A small autoregressive pixel model, trained from scratch.
Model: width 256, norm layernorm, activation gelu.
Training: 6200 steps, batches of 64.
Data: 195000 training examples, 2.0 epochs.
Rows from block 4, named by matrix and row number. Rows with one number belong to one attention dimension. Each number is 128 + 24 x the weight over its row's rms, rounded and kept within 0 to 255. All counts start at 0. Numbers have three digits each. After the name is the row's rms in percent of the matrix's.
# v: attention value (model.blocks.4.attn.v.weight, 256x256), inputs 129-171
# proj: attention output (model.blocks.4.attn.proj.weight, 256x256, transposed), outputs 129-171
v.0 129:133125106167132148117131137142130127152126153104130128152173127136145141140125116108115131132094151121145108102119118121151117094
proj.0 117:125113147129107107122137108132103121142110111116156100175148101152120112115159116127118140094169111142115084151133175149139107154
v.1 117:115126144156166156116124110120129123075124131128153164147138106119115139135138116095129160141111160099121161141113135112099124119
proj.1 120:115154090129075134141168150122135131158139110115115152101142134127149117131137112176131118129189126149169139154159141142099103115
v.2 136:102157128130123149141128104136130122156111142128128138119154099124115110160129120115143134121123138135152146138139167152135130110
proj.2 125:152126146083155099157158125140109112080115123114123154145093126113143141109130132097144115100122153149131095137135133105104177101
v.3 118:123125133137111111162167155104068108152132109175161141110119110132121081149180141139118151156157114122144113105138141147144113126
proj.3 117:143125127155162101140124138106186173112136142094084121121097155150141171086114139133095114149111121140109145124138093129146172127
v.4 126:146114100143150106112120120107179112155110118113084119129195142136144159122108135130135113122087154133132162104127127155119145127
proj.4 121:114111150066117095144139139134092142153133155109139161138096082119148088164186120111111141068140125111113130165129145102115120125
v.5 106:133132155165127151117102119157172152101105138117130115114069136150110099133114087170154137106136141123153085089097148124083140133
proj.5 100:153148154130093144097080109115116123121127097146152098124174156118122114168142136126141119078142134111118136140167128155079091095
v.6 113:155121138143134131142074157140139106113121088091113101155146166156182112094164133177115097149159130145098113105132123093108151125
proj.6 111:122093178088147099144116109144155132129145145180134147096130108154081153164192164135121128122114149118119121100107138094123116151
v.7 114:094158118131169098109122138131180104090097142099108120135105151106159134119065121130150132134089177167144125137121088118100130112
proj.7 108:095149173131074177116095157139082122135127140112114113130148136113120111150151125153147105139168112119148129149156132172111106172
v.8 118:168122094113116085135134163096130127196128130097143127094186157136130123153096117155130108128149125157137157130099112095134165163
proj.8 109:135116162136101122146101094127119135158112127134134169167108122132117134093182124081126133110124114153147120162135160086177100122
v.9 127:148135101100118120134098131106060135156138089108153110117160120112144097135134097101116087115148140134136138113101153092108105129
proj.9 121:133119165104128122130110142128132146152147134151111162167124117114114149121168120122145165091091082133139134139108121111179134131
v.10 129:107108118180132145134136138127165122130126160099110129137123124138134155161138131125136123101132123126089118160128115133142142117
proj.10 113:159093148141157153109090120139155108116115130181153145117164135146152114158135149135115123143113133132135098100158150146135152127
v.11 120:132158168111140149106147081110102136028152127139124175136097140108174129095105139127148126119127142147096076151114132127113147120
proj.11 116:115159143135125122110164096108107146129131138134144117127151167095101123152129154142104149168133121171118156127134142118101102082
v.12 119:113137139110097127142160134108118115163124086130135101088101120106128108121165145135109115116169126099137123175153140148136145112
proj.12 114:137136114133170112151116123140149149084163131085135120099110147099125140165121141118159135107119128126081151107121088115093127145
v.13 143:119151152102114156141149083101168108060164121148131150136140123101111158100122132109111155107110155135139078127086128115110122144
proj.13 132:115156119112132167115183115077113107120152145115120148123126147086144121151098131165120147161128099126164153128179127170108148130
v.14 121:107146150077120141116150098145157102076139101128117109121096140099156119082071167125142119120132136128114111144121157144127127107
proj.14 108:140133109147108168147100114108078142133119136157118124123129128167108093172142173137107159114149115146119120117167122169131095098
v.15 113:119131129159153135123120178127102143129102143069108107117123151129148144138085129128107099123113153129113099117106106111139128144
proj.15 098:117151125158113115141106130111176160182108106181160119121185099129127120085143126136155080165164128111163104143135122154169112101
v.16 115:118119136121100125168119173119099110170144125190159105128138145136098102092177080128119157152115127091137100129145136097121140077
proj.16 119:142109104129162108118108135105110118124113092042096166143088126145126133149098152118121125064109157154094121102133095125147104152
v.17 126:119141134139115146111139103143194124117098144136108106121107137113112129118134152142143130161146092125131100161124119191126148124
proj.17 119:102093148126149141124120155126079137076137134104144152100113084129102140146120126123141141092115119128111127097133099127117127129
v.18 105:087141135154134161150122132111139092076158127145139114144093094134132142112130118112118162133100102144145167165110149153115170109
proj.18 098:166134136139136112110078128116166162151111164087158120099137158159187143150152149131122085118177142130128093145110107130111117092
v.19 120:125113110148145172131159121152091152091144108091150121143064099144086105181168102163135109142135133120106140136160105127143106093
proj.19 118:151122145156144128116103096122166117159119122137112071132174125169165168115094146145135151148132126168129094107111130113115136115
v.20 120:132161120137101129150089110126180118187126118165119115089135084126112147113121129135128101117134103098139113155118133178107122101
proj.20 111:139120161129181150161117182128084107112125150100158142064085124153127144160108094105123115123098110118102137155109095113101167167
v.21 118:121142121083158122111139104117153125191094112112153079124120108144136101159094097109146155107154127136144117150170114161155152142
proj.21 110:108119121162117139130148163140082118098157122133135159144135151107127131137141120089134098160110146087153108136120116119173117116
v.22 100:095168122157131124176097117138129104141155129161127124106107127102160105106157122115108099121168099118133154175140144134115169139
proj.22 098:133141118098174157128177142138167136155135135174112169079155151122108167140154126119082143157103115151109157128156097111099159120
v.23 128:145123118113154143123120155141143135115079126049094137126063154126122142154108107112140130142157135102121144157117125131170167136
proj.23 129:103112121128127137139093131118149102138166130180132125090142141162115152119154109173134097140087134118155134105148119107090127133
v.24 125:142122141131103143125120130158135092182131110143150113112143106148112149144157140156128165133148142156145120117132131123145064136
proj.24 122:137117179100152136115145130092086134146120140080083104170132148121128133130092118127168095123108136149076140155106128100123132136
v.25 129:109117107122113085172134144131067136188123103145185126097112110108130082132116112144143116105129112146144165161132112102138132153
proj.25 114:140112107130101149154088125129164130143132105109091150134148129117123105119110128126124128143091135126155131128136131080194119105
v.26 116:098094112140148134101114138122076145077090098124106130171110153117141143167089146133130164119120153105114135096111114089112135108
proj.26 107:134153108154107111144132109133138112140129134102114091169138130154153089127163122165155149093105157146127088141133130128121130093
v.27 114:165100131071093116141112105118158128088144104121133133103175099138136128104117143136135121138108164145148124125121114122101107114
proj.27 114:098157144125106108106104105134112141105121159097098136176130134125158135154120129134122125111163111124130109137091132095153124104
v.28 144:119125134139107120133164127106094127088172100199117128108082123126124102104101121161132161135128137122111104125111174165052156097
proj.28 115:159107148167132134115071083153134149088145148115128116115105161140116136130131180106133123126125160157105110124134130114139140089
v.29 110:110123097155134156117106187121132131157078122129148123162089110148128096146148072149114125128166121092111181110141129121134135133
proj.29 100:132155114145143100101122108108129115145156102143115114121159150128098105109095095117140129105115153128140145138089100101117101119
v.30 119:106113131155076131147120135136073150155103136152132124105147120136152114160158162105136092115164096124130145132157135122101108169
proj.30 111:130112166093159127120125120123165130129100125130159145155149098150148129118161132125130159101142148156154131132079149110188144130
v.31 117:155124122132100103117079139153173119184134132140102105134126154160169122104149125131142125118116091146149144146135108119123077123
proj.31 108:136104154125149135138113089148081111086096145102117121117128137151111096166087145099162104117070148123137093104118127121126142148
v.32 109:152166150140101127116104151163104139154123130119134133100175089113110125127156076148142117086147151160119149135134087083112122109
proj.32 113:144123125177091127122118150110136100133110098127109112128170087141138142124128207142129148080115163141090103132149123137154105093
v.33 094:099120135109141133099112107140116109155128116069120148146092117142113127149133089159099094125160161124122162112066158084118144130
proj.33 097:154114071148135135124048113130121113136108106121091095123135132112137109152148177147132131104127129139158152121133140126154110130
v.34 094:140150121094112162128160084161164146121083114160148137159099099112140110110128154140113169119150113152147113175105148148116165116
proj.34 095:168125141134133134136132118134129090106169171127159137137125129083166121132160124121090133143123137110150167145164120114131093112
v.35 094:118112092121128128096131114088110161134116154118086119129132110150145153103160101075118101166105080099124096132127135116143143117
proj.35 097:116108159099127146155122118138163186142101139143194164090080116110115124104089124134132138162139127128166149136176147101089140146
v.36 094:139161136152162126109111124168154103110134152153100150125153136152107155057194120125138150162123108130110103149097111131120085132
proj.36 092:114148168123145152131091133104118138105124107128095149101195104130105148151143134125137098096153162130155160160146135152124112171
v.37 092:123100153125124110153141115119182104105126087123124102088161118142114126165079099136113140140114148137124112101116116140127174135
proj.37 092:141129131146116154116174137158147120119147141145132122148109088110137171180100149108127146100135128103164131098120149130151116115
v.38 101:098095103147118095126140131125159107127101092088118130133128139110146137162133095099102146120126115168129179130113121125116122143
proj.38 102:096127134137130127118127113107127165167077107132152166150159109149152157140116182115155115079121098105164077144116111133115161135
v.39 091:108106157163104111102101148097115127150096101119166140126120161155145141214139147089117127140099119145131154125120099115157118151
proj.39 090:129146085124142144117136174094129147178100085121121123127141118155113159104139138100139098110132134122130070118101129151158137091
v.40 093:144094118094114171088153146121118121159130076125124136158135198128133136135086139110108138101137160128092136135128180097140129130
proj.40 095:119160104158153157146081126146125127132116150153108101106125113127122112120090082114162116156102134118170125131137133165124155129
v.41 093:160141131078138115139110140148121125148108163129114146098149167111120151136158109071131130137110134129151093110091114116118097137
proj.41 097:117125101194119111147119139115102172138127101128110083121144100143116139161105163103142111116116132092111156125147106143123139125
v.42 093:126139136155128133130136116134117160114112122167117126140131147154102122089112143111160114139124144112172101118120167140148149104
proj.42 096:103137148141123125109177135137119127116142117106113130102089071107107141098101114113131122147103124134128125141144098106151099100
v.43 105:096115129112099155098127083139158104086148116194127112172098165105086109102126162090112129118109131140131129118153154159134136111
proj.43 103:140132114084118161101126085128134139108092115095099119157157181115105149101101086105143126161171150144130167155133116156130133112
v.44 099:118093136122117123147156100121191160109122140133145166116096108121125133197108161141112147124099136138144148097116144111093126147
proj.44 101:156174100153109149134150155113107135177127118110105127184151136125134120117112170081129130117130151125124089148094162143147124113
v.45 093:112127154128163118146112100121106088100160117135144128118133109142150113070150110153105143102151114115152117150097157140141107116
proj.45 095:143086183162084121129146138151133141115169150086119145075119107160109129142127091131135119108113126160108166110096116153130100113
v.46 094:159128160162135130139118109138101120131077133125140133108113082159136131102104135108148144155140103161130160154152112161101113123
proj.46 093:139153124142117121129174150101153115094129141134172116139155096116138145107160110179158155147109176145121126112127146122147148100
v.47 090:078162133166147145107133130126136120085130141156119153155149127135125136182108163167102177106114155088147154144116154139162105122
proj.47 091:151136131109149181102128115102128157122119139133135133125143146155176137103075075150154102189089107125125138098088115143112161086
v.48 094:117161123110108127104103150103114145154139148148117083111129146113108082131105151104107103126110126123153154118176116129119162119
proj.48 093:156107124153137120133106098130094145159125128134130090085120118124101113136107125176104103090109145099120162107110117141132094119
v.49 098:127102137136092112124132078123165170099161143168098137148124115110110149142117126136132159113137112117120130090131132112095090161
proj.49 098:139147113133117103104131141154089166092099102113113146174121107132131093133129137098142144147116122158143112143153122130115116142
v.50 102:166143126125132107121095183151133131171139158068144120095128138137112116130169154121146102120095121156162141126146121140140112120
proj.50 100:163089152170101108104116124113140138185151136153166112103097111163125118135160123131103136114122094098141103126149123139143108127
v.51 101:124172115165141121098159123097140100123125118160126157122154144136138127130102110158135165104156158141129097111104140150161146113
proj.51 099:138122199175086109119156128122119154133135131105136162113078105094144120105112145164107145145131133139096150102111122096139141116
v.52 086:138104096120102110135116110146077140121093131088176141137168109098127146090154159144142108138147160120117148167133117127161143175
proj.52 092:080133122091133097094100124175165105103124105159101133091155170155093156117108129122124103171112129128162112126128146165136118134
v.53 096:127117114110121179124161132119145114127104140127118087170089143148148137167152128118117095102151104111130154163126102145158167157
proj.53 093:106125117135134116144140103115155088172103128187100114069108116129086149104104084086132128134128134127130115077083129162132118105
v.54 088:106161160138116138135138130114119136107144159162121115160157146103103128111141118148101155127092134164101124116135106085120152127
proj.54 093:120114134150130146147093096134129109130103142120165125137125121086141102091128144153122103167139128172090149078132108179138090115
v.55 094:155138102093155161150150099148129103101131127096090142198163140145143110162099175110142111108103121122144149146126125146140157116
proj.55 096:102128090107150120135095109139150140148140102155140086096149172114079149123099076123112127104131091139127130104119116139123139142
v.56 102:155122088128153087123096163122134100190091128076113145139182112114126122176125140125115141154133125142112121157124130105168141178
proj.56 103:113143138120145103143109160140120163158112075154145117141124101167101139133089112089142085126120120125152086100111147111149152142
v.57 090:167108150122140112159100136142084112138092090105157090127137166155120126104125130126116159147151150111142118103127150109140114103
proj.57 094:110129109146152121115125117129140146167152110156117119117107137179134109108115105124161109086062095159126088152155112135112161123
v.58 097:140110139149111127115113114101087130095133155140125135096136161122113120124137139147152158113152103128119123134102147114101109124
proj.58 095:127112140123110121108090117141125156112094162103111126146112156100113158132138115165137157123128139167117126142106095155137077121
v.59 098:159161160126171108135134102128132116085171115163157158108085097110140111110133063154125115108156147111141080147127119122100128115
proj.59 100:125123156157153145129148099112105122095151144137146125106146109114169113114128171160107115102122156132101114135102101121138130064
v.60 109:122150141131136148136134124142118106092126119110122101126120153118142127094150128145107128139125144093113109156153140157115121086
proj.60 108:132111131136149137126136135121137103115137156152132131117123139120101100125096094122119155122173126157144128140120134095102106162
v.61 102:136120107123105124147133166122111141171109139129123120179137161143128161148137112123114130143125131087146137126107116115177145142
proj.61 108:140141061131138150116126152111116145142073130145146100154162113169072127119131097133106134121107120133154111143163142107122143156
v.62 097:135110128127089099124129127129117127150106145085155141158114108106163103192142151095094120124167128147169133124120151123107146159
proj.62 095:134128113101104159126097128125109154139108107147109121156130130128156167137144193129172128101084145126109100156114115123154146101
v.63 090:151117157138104158136097157117094106124117114166147141107121156143158114167113147111102118147116126099142099096095162164096090114
proj.63 089:130116146105141149128123182115120111116143134124095155150139116094176137130183128092170140142145135158163145099129108116119106136
v.64 103:090140099095163118139107124125110122152088134089094140128139111099155125110124153100158124100149098125107143110113108122153140165
proj.64 100:184122114126122138135093133138075143159120108136107148165083159152150123115144104156118150101140116114172125130164124128127138145
v.65 104:136093126118086110111119151106090147140147105099119159114129110150153110154117135138140140107154134117105171089083092109137157147
proj.65 111:128103104166117127125098172126115112107100147093087141176141139111131112173083130167114154106095164148119158117145098128115136135
v.66 104:132120134089087157117118098168136103165138132115130103152146128123090152077141154141138122161145116146128154148123134140151147148
proj.66 108:098108076172141114129138112111099131119103136131125175125155141156123104167117124154141140076123113149157165174184132132129130153
v.67 096:149144098101117124134102119139092132114112150110141102125153097118151167134151137108126112105149155103084134162117112103170093156
proj.67 097:082102140093143119099131165120128155107108113145147102123115134141109082182126120094123105171111118140115124105109118086132159128
v.68 096:163101088145148140142108176129135112145124104127085112163148175093144178118165112113106088155150111130084121153130103110161111158
proj.68 103:085129116153133125141107116167146116154093113106117107127113132159128109152133110153111102101147135130150156137152150156079131131
v.69 104:147117125158098117093134154140077128110118162093121100160112139103152171110149109114128147150165143154126144134121123113142106088
proj.69 103:159132125108107146143135131159111117161145133134115119153148093146139138166098138156122164125125119125147085111111145143118124152
v.70 104:161135159113116129112092161107096167165120107105164120139115153116134108119135077110138166159104112092131126092147118121115116143
proj.70 103:134106098183136092100174096143094135126146162138123104169153108124111109163151146152153136092131147159154169111150099131086109162
v.71 107:114117111168119118106084177124099105159183121101125158135129136123144098112175076135130097128120150112140120117109101121135085119
proj.71 106:119161165148134110104138172106079137174138154101111112119145080088085116153093143115110115156113122106130142104168101086099134171
v.72 100:163142110124082116183089126117169156174185104187128106134118159133118115142172086149132092150140099136136125094108154119126120120
proj.72 105:116099108147170107108104081144170145167111137099128152146139076131103093165089150150150148102102094155132171149159134177151113151
v.73 099:142098081126140084142131124149139158132125108092158112112187152132127128143109146130115120096096096143157186119177134126140114128
proj.73 100:149161116152123149107136160116121169112148121149120093163098110149133097124098125161124122103119136102165152104164110140078165098
v.74 097:129113163136098163125112121162146112135135122167115127133118147110100092112144124143123100108123127163111118130093153129075155108
proj.74 098:100124148130112099139128161166162132106144119120082112086119138113115118148105098132111128094116153114124103179145140118147147166
v.75 107:153082136130089093105094137120085107161157112097131105087188085120156129186139128123097114142173121117135108142099098131138104137
proj.75 102:120144103191166137136117141134112121171085166148114133141087116123170133149077143118131132087114086163150172136175094144133163105
v.76 094:125134118130118117147140141117167138165090102133160119139142179165097111096125128134112140104093158105139104108161107157099119097
proj.76 102:130142107129163142136158112092137163154156125097152084129139150151144130120111120113168148127163102131134150134157141127128166127
v.77 097:145116162131110112156140131103121158106119159106125119098125114118133083124147111170111094102132103129112098137145165126104134091
proj.77 099:096120140067175151120111127139129113128135090129131171146112183103144147119135128143138139163132096163092119152085099117134087131
v.78 101:117107091156105096134126095116114139145127171104137158145096127145093112177125119104151124097088103111135127095084102105154123156
proj.78 100:130149092148122160114132120140072128144112144165143096177085100159114072113120155162125122111098127113190151103136133124139113165
v.79 093:109099130128107111057123134084137086091142103125113110150166108138113086176158144133151157122120107124140128121090139150130128117
proj.79 102:184117145119125107103109148133135129137154144106145110089147156135159162119095139110142144118154159099103112097105121090144077117
v.80 099:162121112122127119099099107134113124142108114126150137168203101124160120135111135147113139134142154162153153171154114087175156122
proj.80 100:111134139156163119129093152135080143149103141116131127114155122111084103117097149123141155155122125145088134116128119119079107135
v.81 101:113146101101124153101125123121112126136154137101154101098149158114087081077113109124100095177152146117140115129090131093090136122
proj.81 100:093180114147141103150171178107107145141114135127101145112143128097125151096099117102124138125146139162158175144125095122155087161
v.82 090:158146132128068134116118144097167139083118091136126132125135103148142159117135152176113120133123153130094121090093165111095095078
proj.82 089:112121136135115087104146158108110106117132105117135097096130072138093157140163152149098110148102162172091159138131151149102096127
v.83 109:158133080087104135150155168100166146159114151122108140091117084110117119138177115105146100130145097163128162115136105102139137157
proj.83 117:083106146166155138113157094106137100165099142166128110158132166136126116118066148159126110157075145132126147141150150108089179137
v.84 104:097097145099145142103125067131118139094079110117136137086154104132095105137133164111096097155146093137135097105152105152102165144
proj.84 101:139117114097137124138101117080155138105174127180148161114109151143145134075131124097129115122110160174136141113143146163165155107
v.85 100:161115152149120095153143061112139137124105114104105118122137093094151119170087114091150114114130101100125090148121119154178145112
proj.85 103:110133097085158133111115151136115106135116158118134167147128148097144136128125123128104136115135133144148136142147140078147118095
v.86 090:128124140117109122148124122164142177097118135116120081182118117123105143123112103132142123131125119170119123143105154110143122092
proj.86 092:086129111113134106129117120153132104106139089113128171145111125153127156132109121136102123117146179135077106181151136102164133124
v.87 107:131106143067154108138166110107125145165137111072107136101191126108156104118111104141134153155134093169123145171154155080156164173
proj.87 104:134138090108167116102128135074118107133134111145136137125113160085156144112111094106148105114133130156114108113096127145101103101
v.88 099:115099119126093142107087095143097138163090130062130107132091103091135097167123125111144083161131155125111101121108148169141125106
proj.88 108:125126159120110105091098116114143152093141144169140129150148139137145120161116103137138105092148154133160104164178151088165120143
v.89 095:083102098140121127117138120111100102119078111089119112159106111159116147105117124093115121158162110138107099129086137111165156120
proj.89 094:154124117134163146096096100129156149122145150127118132175139105145130151153143150155155156097142152151137129147179121124144133099
v.90 094:118121125168139127125176103131110098089180144143164135112172106125080136134162115098139126114101144159140134157133169156160131131
proj.90 097:111122134151144176177105146140112100144096131108131130155079130142154127135126131140099166146101104146140179146087102163158187159
v.91 094:141143137146117137161127123156135126106107128132123126128155170101134105074137113167122126151158122118124072134126159135152151104
proj.91 094:112161109147171112097141138156165075160109081112119143113161123125134158108150086152116120124122122124154127096143128136134137132
v.92 094:145128111171117109132116136127130139128129109157129153146113131123122129116158171144100131102118134159129093135134166154094106149
proj.92 101:134078151143129136120123141103198095144154087134103117101128135140139106107107127122112130122135125080162103140179130154160125107
v.93 102:160123152072181087161113144149100105117117128085108127099158147154148162148098109077118149138107111118146085099098113129143112132
proj.93 105:110122118181135134147121146120113121104107180145107107126105140138150076153123114135125114116126108114148135129163136144107139130
v.94 101:073129107090143129102152116098142137103145145145086129135177159100178115162145133121113117118138112138136094151126138104149073155
proj.94 103:176107145170112144115119136100162125131123105125152134160149137148160141145088114112135086113153127097137131133154120116098163119
v.95 097:146103101126152098111116160106131120131074084076113136100103118128106118176126110135157125108157154123127174126139110096114156136
proj.95 104:116157143107139103117114164116118131132111149135089090136134150085086119111124133093122150115111123141102115092163121148092086120
v.96 092:139137156152134114106092125109095100074155135118180138101082152123172108132097177101119102113095167090146125122115094144098102056
proj.96 090:131144166118123137102101129095099119096128144134124079132155117113142114128093116127125167154154146115129118162154137095131115127
v.97 087:145118141133141162097112172152121093177092102084142096108118142126112150110162121102153144159142107126159128127135121102112140126
proj.97 082:144122158140157096152107129136106101114071102111094131129159193128137096129126106118157119134137141120121120139161092115153146115
v.98 084:142118125156132067180159100143179149117148163132173107100098078099134117103142170121135126094129140123136155148122154128153101148
proj.98 086:123143176118087097148108133142141135134114133149132106175102162145102095089144133115142130138148112123115071164124131111118118134
v.99 090:135108120143113142110117115124174143123165116135126146167134113154131155116118089143103128131104094107113115148133130135099100177
proj.99 094:127140110160130113142163124170147160143098153150119118084128149084139145115101086091109098141118126139153097150095118169104097127
v.100 094:105115122173166141142132144147132085143137100138139145108062118155110090138119174105133126126135135144162115083137149174123118076
proj.100 089:150163140122103140143140122126107109138125139155092095117095098099121119110120108145141178112127095146123107134127158142148143115
v.101 085:083126100140155128101115129156160150144136092100171123093132125142135148166147110106104103163152150157164143140129151147146086137
proj.101 085:160123128158137103124129153137088131144113113107086048105124106099119131148090094127142118119123122102109163131161151116133155152
v.102 090:128100119156141116158124136165114098140110100114110140152171136124124107114098129147149104149149103121084104140112106127162090128
proj.102 091:103102116166157094098097142148119165150098160116129148102100127157167089110137140092119154134152141152139130151190121113121152166
v.103 085:158167157091171136153160138152167142171161114135145157118132098135097139128102106118168119091141114128113171151168164124131092121
proj.103 091:121133124151113105114130112091145112108145133127095129133148158142148189100113109102123139149145111129085094116111147141118100109
v.104 088:086143132173105141158139152136171120108107121117116115107101138120163101095127115114149114103097148108114097098120137174124163117
proj.104 094:148127174118165101137106089122135118126100136117143116129125150130103133123138158138170151139163108115160131134131148094128130135
v.105 089:127106098124136102102111117124121154129067143060187115073126144143088101129092126125143155111090145101143142146155114116132095145
proj.105 087:166135091146175159147120135091112159168149113138131125096147142164108124127132125120138111178113127162096168098123088115125137127
v.106 091:151141134147119111120106156137104100137123119075102127116155110102163093153116097102135159128153125160093124132086145121137149106
proj.106 096:131096095124144096106103124134141112144105145150079127139148109167101130145145091104105149121126128135144156130146145120128095117
v.242 104:143113174082119166121151110109160146121146141111153142106141143130181106140131116161151161109120147111108107143108126116124118105
proj.242 095:082120121104094129122100103141136135174095156161132127126134120127130157121110097104134104126113118103169135104148140129113116093
v.243 107:114123179109111162126126124114110113071195127113133130106155104103147102099135156152122149128117126156101095139152144136107104094
proj.243 097:147090145130130125117127123096115168121109094079118113132136144119123147117141112106128165135130149165131157085116123146112103122
v.244 109:102143143143100151117115132127156094068180128166138147124088127097120166091107128156136163161168135131130128103144140157072095110
proj.244 102:112096153145104076151125149166143112136124164141153148097110122099129104084123120091115103112093116097116106149126142138113115094
v.245 116:105144164111098159090117102129124135069168142151122149156093142139161118084128130158122138147120164114103101108128128127086129102
proj.245 106:103099133155106118111112127158122131103139137122132130112119161114136146129107113126127099108082168125163144140127159146105099081
v.246 091:135107143164128152134147139157137118149143145123146107134108164138128135147105128094134104138104121094126163095137162118111100130
proj.246 094:140098113150134101146163113170101134120140149165157124081102109157097092084144091151093131149128131073108119155084108154128168153
v.247 085:180146109133113128127149146149122111157100098092115105151130129103114164130117118091112134100117089131120112130173081137105138174
proj.247 091:109135127103117168129101124151117141160127126109119151158109101157161119132147143133113149133136120175115151109155096126162107126
v.248 101:129105143124140089110116116132142138173104140137110119150175121123097101182135134159150116101131151113109155136092146076143149146
proj.248 102:142162114086102165113100121103113132130138083100120109134143147133140140163148079125132158138145089140130141165175100143179133146
v.249 089:140142122140123142158135124108150110108134163116110133136135149114138094132101152120139134086147144167110130114138127167121119105
proj.249 087:132099123128109166137120147119095132150092131125162148165150144139124155112144127111149110092131135195086155132117112122125145091
v.250 094:161164146148125130128139100137153124133152098162102136151151114154152104155094118152118104094137128119135111120118098091070138107
proj.250 100:125118092115128121127101099163131140152114114148168141134117138143144105106117107149125159133133174101087097158129166091163097076
v.251 107:130105078132095144131115146137114139144075138075107106146102115137102103150113128119113112120128124109136177158119124113141153164
proj.251 098:152110120089138119138147135131120104130149118165145120119120133113125097125108076133101143150166082111139157152146149168165117138
v.252 099:138141170143129134103100127109143098141159120146104102068129118144114166159143095135111123159134100146111130114127109143105110144
proj.252 094:121137136161113147128110123136147162120084140124137112159129091134148123128142118154173135093157103149112159152121143152088137142
v.253 097:132103157113145104098101117125091121105162088124135117133163146152107136121103127178116100103135146105099096163136109074092105075
proj.253 094:125096112122120149101110163129102110144112132122106072142126157134133116117090095170116129124120125114100092116106144111115133121
v.254 096:108146089149158101125076184140172109152102134086156130112144140110114119131094111138163098142127121138171167096149155129166138127
proj.254 097:102152161132123126108155137133141120124174110119157168061108125137108102116120106127130150129125101120139127160104114170113163185
v.255 091:137124152082114111160091162103123168124109132123151156105155098163106122144121106139120098116098137166143146074168093122169125136
proj.255 089:156158081105119178142149080133138135116135127155115108141079085175146135121127093125160148157124082180110157159142113140115144113